From a checkpoint of a small audio frame classifier: arch convnext.
Rows from block 2 of a small audio frame classifier, named by matrix and row number. Rows with one number belong to one neuron. Each number is 500 + 50 x the weight over its row's rms, rounded and kept within 0 to 999. All counts start at 0. Numbers have three digits each. After the name is the row's rms in percent of the matrix's.
After each neuron's rows are labels from the 100 clips, of 14976, where the neuron reaches its highest value: "loudest" is the band of the loudest frequency at the time of the peak. Only what is clearly more common there than usual is listed. The data: melodies that start on their tonic, played by one synthesised instrument. In brackets: how many of the 100.
# fc1: MLP up (model.blocks.2.mlp.fc1.weight, 960x160), inputs 0-159
# fc2: MLP down (model.blocks.2.mlp.fc2.weight, 160x960, transposed), outputs 0-159

fc1.353 097:420545466504544406497424556417415534420467494581601492558521443476444498465496379544541483471508526515572482428512418452517469472486511514480505530511484526490480526457487559470467420561575538414518512416539509455565462547526497507365558488512514479460506447450511589536524432458631490539527567496558485485479390473472500451502462445512437503476553468428459494511398537576537452426578614415480565562520475533471462533544488524523496505445467558422455545463491403541583524523546509
fc2.353 090:472454567529496544504581453517559545454549535513527552606541536502554491442541476519478435485575515449536457500540441392575488534475393473532549376439520420415433594504524400553425483525445507516439451521534484413406568434487508518492528506525578491479475570477479465491527467469507487500499612538425533440433544503451475531514422451608470555550557490437477597535511477520546494603453556493480476575516492462456580470427537452428444464493554467487461485532537509486413566443522435
loudest: 250 to 500 Hz (52)

fc1.464 096:492422460491446403508448398520454410448483478527403546506568488499541474543410414489537531511568494608473527459507528484380481517428533442544501460486527494412490482512452490544486561570513539496513458485414512449422587474563549461570514499475472448536489625548491552506529541449544602489537468477496533433529518518485523487610476458523505551513533500472534593495537467481472447562481439476440538496631559492502508555511414505565645460481437502411471511557510505493561452589564441
fc2.464 088:471419594442574556533556633440452502608469562637452436566514505493501475441480546511563464465576518482432423482492524568506497494532505491427554441511448433494520461584419449507527449492535515521546518522479541438558432540382522487507599559412502504564504495427564446527553524461523435436487456472432447435488494473521532520416510502585575545466493560504436460563488528469422485461495469520500495540545462470423614439494418459427522545521441459457477522532538526520557541430462509
loudest: 500 to 1000 Hz (67)

fc1.522 102:551452523538483364500503532513504494462550484551484517506479499481560492506514491572408482473461481418419535445383473474459512520485484520452462548682480502427516563477478496496527560456532523525477508516467498426455502505511432469545485504225459538473567480480524516507541499552516473486525526514512456456495458538461487461573485589380498525526539524435488498480481392493516468549563570424444551520507418532407556510498438447489567517553516566515502530509503594588505507517503478
fc2.522 101:534522540425418436473427586498491488449482538534518473457476512496483525491450485511424554531494597529423445489478555482603452501471529491466496500645491506515482491585553506421439509502522452594415402484511522526498512501431362517555497429392518498470534519432440424503568520455477479572479530506461461469472525544413496528620439558581489471411539371538521443419451502532551530523572510551431495506603532423544408521519464582475557528548519519483494502526532515561512528443503482
loudest: 500 to 1000 Hz (90)

fc1.750 105:454492462532508561595568491494429531492474439500480559374504479501467439508505446443514577533590490565514506471473441565558390502553475509499523520433491457497585490452538432392497591553537519457546457459459499435501434507589478455617539483534464535587482498514525524432476532424449554449531502488624471413601553543504476469467549528424491456516531500499473525458495510479489461503495423508393553556536524450444546558463480532497459439481525581492551678543505476514501443478559583
fc2.750 110:552495460481491540566528483484661496540519461451508461370506533488433442469379553440505575472434508524524466540511513428453514487502499527373428525601474463528519434536539569547533473552519520473627416479460596537598439445480483448586489479464523530512548484506415579481528558481505520532486565518498613425570485536560479521481452494418481440430491440431446477570500512454513455511505547536477466449507511493515457528454576434555495477551557414492490499530551583585560476520509449
loudest: 500 to 1000 Hz (53)

fc1.134 093:495425481509457572490514503479447549534488424576542460502526478578550530601531380554483490573467559523479422486405483487417383438510548531555443529510478583485552502437470508573513497527497483436583537561443572518470510525561464443554527548537490502491534517385571506411498458446444519520592429462456469522471471434596469558528517539450456472401565480514563485516437456565527489446504491480553559502438539457487487579461509605502528428420495466503504524499543482604413445531540390
fc2.134 077:480483496471521607453501469508494415528543483488481479648482464521466427392468526493437526507476563550487566528513416507445436504509501467479527424508545519562405520510516574431482488604384370508569462482471446506544502548520447530460462490486440559495539390573507522435430487404424496513483560355592477492501502494542566481490505467488461536461472545539439498394537494484547534513453439548490407485464489490495548589539547508463431476543569549516458569494470511438425557442546448
loudest: 250 to 500 Hz (66)

fc1.676 101:574464475485543612560508450488497436514506461567386578483512468485444532483474502636558538379486537498427402555457493498393477470377482516513419502515521570454474486431531456533583490559519535577577539521465442491478488548548517533522609461527600503542425544636506462442511468526488541512542464490552564461465531521543503442560397475547499570535505498502504620505529518537411490486477469460458455591418511490508463490491535573474478501490548436528430498493550431541543448476480489
fc2.676 093:459574506467507581492465555450502528456506517465424430491526424458529523445419527469547538618478544523374543489504452561469502512559443484533513385518475468440568602534421479477450554524477456413517413503509493540529511460500565523443527433470541436513508568428463518458471446506568515548493496503456531523529492444522512506498507434526537438412473473576463470507410429497577474454552428541497395557490482431492531393431436562385542600548618539484464522487502429485493524485401529
loudest: 500 to 1000 Hz (70)

fc1.568 095:506536451493469548447554489528411543448449508592479504439525466458498491510479492478500494561450489529495510490524529510543475604478496443487404515501643505495470516470459504524525417505513598534497515437439496474481439452500502477401520505550509477475485527531391435476440469484510470487570384409428505480547464459530492517496483515428503520426468435471485530517472560522485334531480532516482592586486406470412541509501439483486429522499482444546647542500503524648649468487570546
fc2.568 100:505492455451501482664603516498508552495538591508588473549494456490502524457496465469520534454462490670451455515456483439503435445525484442482473456445566474545442499440481490513550537448552503471464489487517525495459577526483448478459549512575487354506466527519429476539561522424548482521447567473437660468552476531567530447526493511442406483585492485466409514525606468552506492392477510430554445498563473457535419517491552493459406535538565547531534554472481491454491469566526506
loudest: 250 to 500 Hz (61)

fc1.487 095:477551495576530512524453513524463518475489493586486468485598572432437475451478471524432547462563402395551482467455525527593470561485379455435488468463526481523564499431521513498576551509539451502480444484441489499569503546585385494521446541503523488428515547505576540437570483528519545538438438429525479480503563499487553489592490375522549488518502453468584483475467606586467413467562586447483540494445423487532480492488457480418482489420426498441474432486548567541458466409552594
fc2.487 095:518558510491546606450512516581511550501477496518479591497565552515345472556386609488445456478569450422466569520509416452515462558480463497559500472507404474537508544562597455467487482535464491441531518556529472475446527514518517501478455483567502552519423538527486546442511422546536523461422461460630467497480492470584509517489447496454531538482600514397482456529549552536477518556464431515553568455517621514495440476538396380519504418515468490459444476486480585471510409522515527
loudest: 1000 to 2000 Hz (53)

fc1.680 113:570519438544454532417487451455555516482515568496530468531518433440531434506409441488482455472636553443519556547489444445467417380469551449513527462467441443331595503482528504375473471542546512514487503456507470488498467516581491519510534506505469452533493481476470467487583519546548469452550450450597544500662527492475443512574497517521447525424466441539570505466569387494486500536523447479486531563483473582507561539526416430506480494522467514485519511654526486525500473460536496
fc2.680 124:514488460508577483561515591425449512473526546528520559589493428449417478550521461499538548534436608580506423495470444463595545387488501536498489530486510530387484548457433451455518644482498501457548500511524511531574528476572549479478488481546412459546483483506470558499532478435470491493432473492444537521555439390477539538495558545397466462535537554435479468472570471477420526539593441450465422482587444435495505532465542575509480563518618467573492538386468507563489556523465514
loudest: 250 to 500 Hz (65)

fc1.687 107:548447446467439548519469458460565516491474554531534438539519476464405455577474392515437523446532517499581553509433556515479471481458435412520566533437512407399590478467450470366570562538471511513551563497529447495480461472558521564548565525515469456546448498527521544455502525520495528476504557506557509379631556567552432473506518430523400454576473418486544522410449468431512446463489507500397500517493552499486447487449508587584450510450426475495498582534552507496480501518523604
fc2.687 110:554576457463513412441427490533454501486455497445500520585386506483510482555475494537525427557477440648488460479519479554527478554456510471580482494555518525468484518485479490540609574544508407518377516620478500494540492633610484488488498484506471527464533526486490574478534541456538507568484481504495549511592475525340418423490437461470522457545443467574627454427430471559463401491551519504479474438515540522605480523457417518499509533537510529470516550488525481486466512486440473
loudest: 500 to 1000 Hz (52); 1000 to 2000 Hz (31)

fc1.274 099:452523503553458447590430501469594488443476441539507530492485482550525509583493415461502542493489506437502561536472542589560403559470420532564468445405508531529537505469508583433552508540516433413547602457507510505502522475506480519454544452508471392531466507594543567489528435680471515446461518573505528434501502518423483446632508478491568503547457447454459476497526437423586511524475509564428516485471516456473456506494483502443514597478422550540494525412588472531544482416426496
fc2.274 100:499462516418535486472615480590470581485489581458599490470507375445610496496457497444454565538546468462525479480476472557555530476563426522592545415645565463464373539476493486483545544478474472567461537580478522457541515476486509577520484584460543487519499544470536481495462542506521515520481497468510536487528517512446538559535548512485531528528481433529456423520433472411532460562431528547495559556492588544472593569536436480478564463496458548586523357472485494500465476599494594
loudest: 250 to 500 Hz (51)

fc1.531 101:524516453599458571525484523505531519469590591511486437489499491446471481464485448479528502531457438407570531546536529457519407506587497534460569449563493491455470553476521577526478489494512506549501622556320506434455495515557395478520574459419427490525546453482539458423497449414430482451532481513571530519562464488516468512554479459426510529575568422479534453492346592562518443525502488447478535593448410509495447502482507448533532459458449483435457496441544506525412506507478549
fc2.531 090:421576471419554557508441417494511466569438495531544487451584523512549501431394477494343561583541527501359549517499473507539503514502464462427545491467578508578566504503515534487495521538473499442435474454619507491542531502476548454573553437507403409518526427479510524542572477427512408468512506581513536536514562534479476462484487476558559490461495475544450394470406503450438502498504510525501473468540526475475544513448469536486543529649437446408436501501399496471534540536457463
loudest: 500 to 1000 Hz (71)

fc1.373 095:568526460644561538491527422423511508385507543519553478448518454488493538568545509457504477407521580442510439531490480507467456451486449524448476567508538357442577483444548415526520504563474533549556480539495373523421514518492381494488452573447430453519465557461461464459606500589535541470455450513408613498528480461494438516463471488537506469535488430470586531539507550425587555499520448415520519514443480484443492488451611512474520526565413492495508503458553538512497557506472516
fc2.373 088:478595554491465396482464470513558585464428471485533497525512566478546504515543484536457447528516562405503415514477494552492500412357473505449542471440377488456455468473450473481595580567479514435467489454486422503462514484485497462508418538501538452559556603485535494464518474540600551464567460536482550527551580380606560516502479419530477465531538530537466481499528544383440511618412508452543489491400551418472497472521515521466535472445513544573533481457471508483452484439569467
loudest: 500 to 1000 Hz (54)

fc1.254 099:492521493521465431563511482503434538503493478603448545444643323506445515492556526539547611512528534566504537517524480472500437640455481504432481448517565482503566520457496490493497513480460417478487460521532512430512476473511484479500495446561462533636564506496567531530546394496476512535432451464357506494480456479444508532475449519464442437509495489572484597525367545553488464432478471506499517436532447514475454479545504471467573601475434532472513560420598567513484482466514451
fc2.254 092:495590550478503530537558532501456428532462567501534542487437435451447477521534507485468582528561546476531510467516494454644506538451481483423529477582561500510588492453467461498482574469545516625516561473535540553455488517533461470538513461510464536448529386513631648466506444485416517520417504503516417478438498480445523629558502563489532596469474487569437491556437431449556504475500485435483479505464471530442471537527526520581525470513510594516533566409481393598520473530505435
loudest: 250 to 500 Hz (52)

fc1.506 091:523519437477477544554508554523538393448503529547365548476540457462459561442418473425521498400523498462433522466424516556497501713485495546467478490438435513581465507419485457536547571503470429506419579507440577528465575495444476479633623512536465458479460467540504540515472472483504572486467450485432459454492468559520491477565484475509478522534445399607499438519468527525530474493562536505417516498471480402538500510456528519548453522563499483467486563493484410535486435504535541
fc2.506 093:475492490440529557431522449501543502471453460458588523526555390519549562516565455549562527631530476487537453454559442558480400523529517559568562455523509524530522497414495468395543518422510483481479549533528473384444541518529520556360494542571450470425455505507555483504527413476517431547445484493637354469472487483516511590575492551555468575577451427529494514433492449559450518474480512494466442538444511543497456451519412590523526491465516463512559478444473501518512471487553436
loudest: 250 to 500 Hz (67)

fc1.117 092:516472464551517544542540510505474494525558497565497515488510457502516417469511416477482457449560509516552430445432512468514468487505500465541514543384451561579593511497395502445589480473558515573544558449527529408399466407491497465492496436530462514558495505417508447514537493654567355444432546483526480497524532583393511543439532491535621527478494497477445511489488399522435472526439457440527483443469535561451528494542542506440555531527525529551548513550556438519393407534501578
fc2.117 088:452548507533528433570561494403468472562575522433545516522556470468533546574422461525484611516504529473536462500459474481583510507470417557526407477500511556579486528525516586450563444440503489435557526503546469569654488490527526548516526484552459416542446468510529525492502532487480594612502461536388455419507433498466544521519416529486527545499499500516501555502550537401422523554593479558545467399513556505577504577576501572407474453552544413468509412501540485496522542489446536
loudest: 500 to 1000 Hz (55)

fc1.590 104:569481478565514514532582499429451541480584509519501486425541462451452541544502478538410490524473563367386505574510562447348465387434509503491499465556564464474531509422491442497443441552498535481506485484505519491489499498548567463497488485430485521537524543431522373576532507481463482479612498529513528482512567518519478460531438408393485460498505525590527369449554587611402507565479485478419486539566473551531465533480499493453435581479479507464503494541554509592492484504451504
fc2.590 099:561545479511503526475521455410618573429482524442496533494493559459494480528467512508550424522597492487534486527590514529486513510474416479519451493504470408430538468560618431515559565512428497417479410467446458532573577427498462523495479437554561418538434532402529484435446530455628483526474547576481534488465519568461506459554523479583585515504479411511490515499475516534479487491598489566449460405445611420509484503494451572481407500412578464569556480479466459490564504469504521
loudest: 1000 to 2000 Hz (40)

fc1.232 095:507510467477498472529503425490519506541500499431519564455534470445523474502543425460566465489458495507440390530439438500535452441413499528482461430507546452407636474473507551459595518511578530501464545447487520560525514444497542489555527462772533519615535468603518414419431515463468501458505444481447569468495454510569485490553485457544458446455543468534494520446491437548477457513521467492499543467533462446596494519527446494527509436446438475507471514469575485495455524487393529
fc2.232 113:532472448429454541473556510502496462571534454485452453531510350543483512470528477575541450427467446496501494512517422464449510441539440499505537506665505540590484520480477506582389448516539448498558404430568492497487488571525531499542461492308590522478553568471468556469594483527553521508456580512494588552533569517511490547451561485574501392553433524548548492476478513493505521537483475487545490546625446495470590497490463529461449499505532482494550498549489574457530461499465416
loudest: 250 to 500 Hz (52)

fc1.758 098:494577492509490434505548470589423512613466389505452503456525431432590537442505388428516433525578581492575486570480403550554445525477497454472463476445502466450585566484504448475480579501480496512454508519448438525406478526550536513506501436503464494503415499496555445350586465587535513481439489464551402504555503482527493485503560441427469535445473531432493387496533453570499514502510485514434517528581421526501448536456464397557520447485502513508521575463529489582524443425501518
fc2.758 097:531492476471600469496473504488586453620472531538516377526540553419530497535452507578571504437491571434489485554587578501472492531513500556540502465439499532496472472552444474487544551515473494481476551455431506492486536499499663521473423438538479508551416454490461517630528585481548561465534516501459431493533517510435529542365544426374538581499422579459458459471445507491447545432506506419510504620434445443486522495439558549565502489527460553511503536500471512487451461573536492
loudest: 1000 to 2000 Hz (39)

fc1.668 114:465530411525539472554445449463487533478422515570525476461500447528482576533479532553449539525474536448523424497518462471560513441486541533664515481595473421449580403431513464417428544507532501538546479534494460501533526434559540463466512496527531439467506482520585472478515493582539494430482509527514464406482488444532606516475449502456496518405525439499541531434442481553485556548558495428436536571502451488406464484579474430477560580534564467500532497441724455471523503503498511
fc2.668 135:472508490486373445528555507517385491528514486483483427487424471449505585496435404571455564500527482525480430425522549512561583542501522507549510421449462405461503505531506552597526509576552473521405540473497534446474529461481409575454510543470520574434501546543598471544341506521556539463418529513491513521564517452557501453522454439549442497529512493488487522536471403529539521478479492413467494521456500572582509457667499472517505447478479519435424547500439460477452522608499453
loudest: 1000 to 2000 Hz (40)

fc1.139 105:551469468520500526573504444495469432491550489515450464446473527505540493493506503534507451485508532432567533508532544501601450485517515490513525508480405453539489486466464518373548612541547447636557530546475582482441498479530478548580571580538478548502439502540509495509538505502527477480497519454435505518545558620381466369496435447404446474487439416587432444424550446522374423521473550476483518541607519437459509534479509505554478495466475385499507515524614469463527533482564563
fc2.139 106:543458611463479533483483522488441504530514557504407469464549565513547494534565431563536460522511504383430472479516501544425474661561429549531470546524452563566571523448439495470587494509527457442517550510507489452552531551465558469425515427452412511520534560528564539540568576529530518456510445487515546533517555580531556540500478592539479399535541538535489480415504436416550442589459451455431561573396536548461541508457521486499503493517475483626420468552520512527542537524524419
loudest: 250 to 500 Hz (72)

fc1.166 092:543509501524462503452583406505445481484497402480508575419503488458449465479475490523460535487666454498486389572504510518503467472464450546443444549574597558399536464515526496464489489512465532520462569519641439464404597445558471496501491487491645445514474408446583476497539496638445467539513482528528475366585509529502435478470464435526462522445452521581484524481507486562491489529442501434412474505540556542503443512420450544502484451528464487510533532547516478546528483531481515
fc2.166 084:503563532593508480544536493570546358508527493530400542437470557401528478582500481549509563547559552456526519633566395444501499453515498528528452446521515483502520397477500515432503498517554506418621487551526564521587517499550513444492462450501557523504527541550567565409616562590446539438532522521515507489490504563517571577473529434453460436491562551541520581462472519361544492521548512501534514489533502492481550541516590541486589529512473538552564461481545439475523478501462575
loudest: 250 to 500 Hz (63)

fc1.199 104:424585498476450488506511495476451523483526543549454484484484495513508388443427428522384473500460498388470516521474531559483498458592539358610536564435548484498544504418413434458532500519593480466511467535424539429498512515569554510484544520455449505510527482454536533521531482525415552455521489498541486481439508483565528550466487481448396547246572518524582539488466522526396475503517574471483521482486486584524499535465511509497520489520410439521511540452502554501510562550487476
fc2.199 096:466491526514524507492516481483502474478439376570442438586429493466505552551483523478450475493347524551501455487489600591459590534498442525551477543393464445525478601509489438513501464581562465532466487501531563461474526501384444454529420498502448396412484441439513492478466526479332514486552544477518419570450504447491512473529436467511504509492467471500476524510457624548490505443590468532442529470545566517461450548479535518505475584616507463507457495533399463462462514544485567
loudest: 500 to 1000 Hz (64)

fc1.91 094:586483463512578486556514476430499425558537502537515446436528513453496471487404444473467546467410522504528508451514465453500484506439496474502478477497482434508485532478602528463497541499415517406570669558536367551466498515497436506516569480574505427525388536482502618558511486605449532521482418399451476486485484467539529532503434498515400537462488442532573477452510610453439501514438539471464502536437409547428523589478436492479595500516509493534523573492552508530552463522416534
fc2.91 087:505467477495482475522510490568501503562499531426565527568474531544496422517631499557495509491525475534488465514479469498466448451510513481602499490508576540477460549491436477545563601441472548544480535459554492509608476549463550466497563446467494477471470580530565591461495535500519522443440479502462536589462568460490641528501431541575355463512460522503521461483379569531481445528488491395564411437512427581444357482520485550489542516583507578469501403471495413555459508533514533
loudest: 250 to 500 Hz (56)

fc1.674 101:515520476500521564562528448453522448526519524532537509493401376463501497460540473481516428464505435429491405508436506493518456608463422495485428512493475500545533472438511522511514445506568504500533521533548592492451492576463524373479565515490447487543475599546511388520532468497531518462529534481615546526449504486501440489455495454515501411480487461429504463507723385532496500592560529520483523524565503512474385515460447434533531415537460533515523554445587586442530504535473484
fc2.674 106:572507582547424561383468609542421422505493508552461512519419521446462478506484577533470516540550530508568446515543457515591512430518436525474558474490522459519435471474463441379527570499479478543428564456367552513531479520464508535536500504523508519526468516530541532477418487422425547492378465502484465469493462517485492533418487416486537491498496494503448607499616476460489503490484512538569440544409423499545539485462464513614570494524486497519490515320492595501471443489524555
loudest: 250 to 500 Hz (51)

fc1.163 098:568500441497528531503551426466414536604575556534540362501513506551526514580345484534454465518476487570482520492519518499539408499482547493466538522479479498457504550430444501536532543477518469497475484570463455449420529527547438495440545529465538468567531443480512389509559487534595470465523406576565556510551510427443461498518467450457520422544527439415504547521533574425469474569481487505561531550505398612467437477518463500604560579520412547506466540541582531497454425448460478
fc2.163 098:471495482384476490515412523428540531515473554394581426484513510468398519412571509528439519449486544536566521485549484461559489463494477527429535530496597603500499510482515453488535476520514516549367495454480541550582509480494534490531466501542507461497469455575459443555428508533535452458518541565459480417464414449508470358489445564589523374495471608458492513557554610462525498467540567482514439548462389451486502523499585454565474529552530434543547550528467580473554493532499523
loudest: 1000 to 2000 Hz (58)

fc1.227 087:441449452499572469483420455474465482491553491548505445477425457604440498427569415503556483548462519471498536453494528547519537461483497557689562444548475482452575470446489423444499522481665544576458481521504535541518499472532577514502490467516525522568597411558530483511514515502499526373469487510448504348522467440473570504476485505511510541493462464420469456468505526501530537611602454532468438501520528556468474454590528397421487548531497496467512439475530493507522479575556472
fc2.227 096:456610488494447562531505487480444570449554560624497468537408416482509447431554578560526537492529474566456461529520590527482449521561506425564492492509511525432503490539468501511495483445473512535448452497532483545527460486531400464482511523573472624567436487524539481467509510620438430481440492541579516390599523465455532538483535465490401519510505548464507462522592526514461557503487464513543474612506493431503547494643619530528517460472494588513481499519551553370516551550497477
loudest: 1000 to 2000 Hz (34)

fc1.119 104:544520447460490474524452398504462548338468510498491543457550517543540504481477480640543521553526500461533514443501470505515435492478551480520437507391528423517416528537498498547463493562497566589583615434487553432462503499532528556472495499405437564450456521563480489446524530493484518482491501467551461482506530609440425543485595461472444559525513499476407462427525473557435397486538447467345509536599499483446445472458547533491511537567476525489427479622547496496511520493547445
fc2.119 096:491587564521470578473490505484554527543517547515582437468480429610457430521448548446477533460506486509508454594462468587482420503558565484421449396560473645492478563477465493480454483403504557562459571459429510421485500532497457329491545503553603495540502548480578527468491516493486403444389455464501555473480534488532421513457480606552515480467426533519471512523529447486512484495461445493536423472535488462474489521529577470437485404526478500477478511502496509485488596447610476
loudest: 250 to 500 Hz (81)

fc1.669 104:517531481473491472501523514435518481504541465501511515484497414526452521470498435490421459565514480478517491465439484464455490489481516432471470602413483568480491477514547588529590509513477520525497550524514556437367545533515567478513567502505441435512557604538578429526507492525566506465528515610481490439580439503472485471488582379390542426427474432410450435450645513455467518567560493517504535497513478515424370426420479516467541443528439536514574626550525503517486450495581524
fc2.669 118:507443573465448452567406497446450522526566481499505466513489599491455476466567512548460504458522549506500473506504522496533393347515479463476504520465498513549456587487487564456502454495539491467487528496518454472451497545442510510513550484482436456630467510597534430576500593543585486453495498408549506513566399507453490414517511531465414449513502571496533462430720464449567490501507459506514556506523522530577613550564489462487501507542498563445520607488511526459415505563473498
loudest: 250 to 500 Hz (65)

fc1.80 099:473534434491608420566454443412461489472517511521539511459509494507513438529536539535459518421517473464490425372470472415498475417508446528519484488508504438463461515495494575513471471503488493502618448611551502373444513415529423473566556497447509470478629521455476453508555497471465491507585385556555473515526557504529566505473563494520468438546450421566457470497497560526510516428413539432456548559444550419523596538499491553589427503455466549498504497553572468515443614498546521
fc2.80 092:478548564425506530482411491500533517470416493524428440472533522428509460494531454467408503540452567623471608530538490553512458550465549518502546545507437531437505552465531485454529546429451505441424531509401518473568504488553510454415559488481456430414440531473491540534540480463511504547511520460502388446532455562438407488478434494386505468450553523527438450485461479498457379524602519539466401551503505500439577493405599594541504588611485443513539472463522527522496465545508548
loudest: 1000 to 2000 Hz (41)

fc1.755 111:442466453531502527512447512475455479548506506478615548496662503525467468551411487600438523502458517549515476550452516525534478498478492443476477468457499548516427540461501474538436507487448536558501440616461533484421495564489515524359516485493470463462562491533509620455523489472500529472526566506534393451572517433440417578559525483453490526452565486471519348409412519541463481558505545516482537466535415449495447464515478432493578520469480471448465486509520544552490604529613393
fc2.755 104:523526478582473472481533459497483499488522490449496488513424478512440519438469466526444565478509542500539538505467513472458449497453488498413494532559501522457392649527430591488455436451470474568493436531487523532504450535512425468668445471583521559516575509497507481421536566517491404513553568485522558481502518550571406548577455511542467414552471514512485610543569503541592537528433484543540561411550594442455494549571504424539469523517488570458537541502481527534542388500622487
loudest: 250 to 500 Hz (66)

fc1.94 105:473517466607415503495538463451503491443511556537541413382531601523465444492507497466600456515511527526546518480479499532460431516499582448501518448461542479468549512432514468523573476458485518485483540493502523443484477448593507456430528551427437444451474504544549447472493486464557473514473459517486525482498473491425464453576442479391480595450465412383515570577503464536533512495409528390513589481560468507368463491425536481594520592467410574518494597568493626514483505485508510
fc2.94 101:456501505591547482561472542483434491440522530569590443480500475508490464468453541515415501569547582432529580466471504490509517522515485556536505564459521576419600445445497487557462510501473566591463525514508549502553475432526506418548436518534471531507469432454520496517454398485530455483529555489445598573414580486535591339550517513529466500480414498457462537540466564518425478509593444516471604483472500478444561535470562543632502441387524443516540483487496405530580530503492525
loudest: 500 to 1000 Hz (60)

fc1.226 105:526483445586469507504553434356503530490519500578516542460453425473482456609466535507514473496506674499478428442447442488462480501468627502526593528501389408521449479515534499445494465519495543497470458476488508482495479477558515505431649489544469455572521501460497521516484513591455479479427475497544484551556461489468448417451499499564522483504424429427461474498553533512471456421493504449419557503527510514494508474419417531495473432460495547422526698453490469453492502475489520
fc2.226 102:507510501526512601422537530594475490573538488506477511430521442519461461513417499382525459544588391450456452492443540486477497490481470483433531432529446523602506444587577544476554552471460453531511464568481524543631556430420549510477500538423437567497566452508480537547518537520386523545464494533557501527507606503554477537457567507591522425511478490528483478492377486472404417558439485485549420524505462552506481548499543417529548484548485388461547522545512482499479586468434517
loudest: 500 to 1000 Hz (72)

fc1.425 098:551511477597496506556598488515454628410534520557542504527482478559447490587497476508430532477517547509508610518474502568468463492492558434470419555446444496469464493484482449487505486575460530413573506598552537491433467524477546406534558550524523494431414325580582522492547505525537453467447484478469440505508522466493509494448535525495469496468487481416490557544439449434527459406441450507403562485513429518491428550460516561581523589513457529484461443492519466552408520380520488
fc2.425 093:527479487489563531545471394515518497479553526494546403524494475446485443449493498516513522497482507471597508494477502553553514559445588487487461487490589536444423503469407520492401504442519513518469626432409503560460500512551590483482493556534544527439425387577573551495392521447504537459460513447568563527477474461534505445398594488500461405480476515452469551541559448372515469490548500455459410604414454492451519473438504516442518488498519524623522539457569517563474461582460508
loudest: 250 to 500 Hz (55)

fc1.632 099:567572478562419392559402564452418487587497494541544523469479450511501466460517475482459525516602530586513478422455426466485432482490517487535455431411526473471564498401508521565516546472464479534464455549567493379557565506576500435506508567563553486565410484458553498508516441412442543486497473483551453498539514505541530489466547520523508623504567510484447535450519443610485476488482636464359516488453497528459503495522416464473468430504564478486549514476503523548529486511604415
fc2.632 093:451456480466523460420488380521474424540537437474437380430539478486524503448452563493461532561481507551553576595521460472494454566474513540490467505516418463523627548584430509513443452486481488442557408557586525603492484530545490500448472528530440445522507457491475574426496432498544533439542411458468526521548554465461451518532454448481488405425530634528520464503523566482488436399571407483524470436504484513474548451433498423544518414550490530545477479501395481554522451510528460
loudest: 500 to 1000 Hz (72)

fc1.621 097:513514506424471528562504449411527454398566572514545441544574521501543476563527499642474506410436555527434480511537522505484530556466513416456465478429468489436501441447508505438427572502511509472532489538586515432492500467531433494490543516446475446476496486470476592526566458563540532500585506529514536523486577366539516539515428407510451532468452448499585414527532515586438443539522533424425526458459461470485538534433545509531520639502446544506550485572538461429478647540492517
fc2.621 088:453403499532550545449476573504606494535525425541411479423550533527522447488558518429454446469430535522538469425446519533566526565455460462417482536415468478463570466468515532452529456617539466490434489479378460499593460479459546502509456397443487497453452575473465506517471412492455466500534536429445523485399536464478538425575392543531535505512418426527490466451495591567525458495477548557515392472453446565489499482529640481505516490612523496497487496544520468544504490478564532
loudest: 1000 to 2000 Hz (51)

fc1.620 098:520540418467461558426454522477393545539456481547482510537553558492527374409456494452407505544544488474552479572521563490526460511469486523515478489487461480470529513417522639518482542539555579509447460422533467453492468525543490355548556489556413475554557476500534485519482447533436529506468432536518545495649522460495490417514495444462384447491608417574449488413456500488493473464563432507529578538515502468506541495534456470563535447521484418366537574537494462518516536540504507
fc2.620 106:549472470503541429558507472601413421538491450506488488539478453506491523520425462445475504494447458496474484591414486484486560445526447569469497525559505416442580432524510552588447477466520551559487481541497617501470412489529430460520493521497483443455599462406536522539647440507490514508519466525428487540430563527518390520535426501573525536407434570513477457545514519473375426471488494532539520467479433496458488428517407538474431442533409449543461492484469557554470543585582470
loudest: 250 to 500 Hz (54)

fc1.748 099:551528444534481562564493509452480526448495502601477538224445505484384510444478396531532509453511540531549502433487531460474495484485512417455498486476427500535590537490485466527499568583538592500468473541489562453512477476517444460468462476489500497573471507439499476578495482542563496521491451504563504519562565566484528489410387542479464506499461482419506643500568473481481488427547520464468542565487489527477507513444478498502458580521561479480509449479481569562428432601461526
fc2.748 102:498494539484493428489510516470433487453514514497464454591417534560623527504423558508520471514539487495448522482481508494479429525480575525505465516408445459395552528585548481473497527503528517402531500499494518519499496507567431461607449497518592473500503537445499456556453442495424510594499519483472526482512537541484499528396371535491464552495437491517495685456651439496409469490465492621438443450572495492560488533552511537479501516581408434495445524587511522508513499395492503
loudest: 1000 to 2000 Hz (71)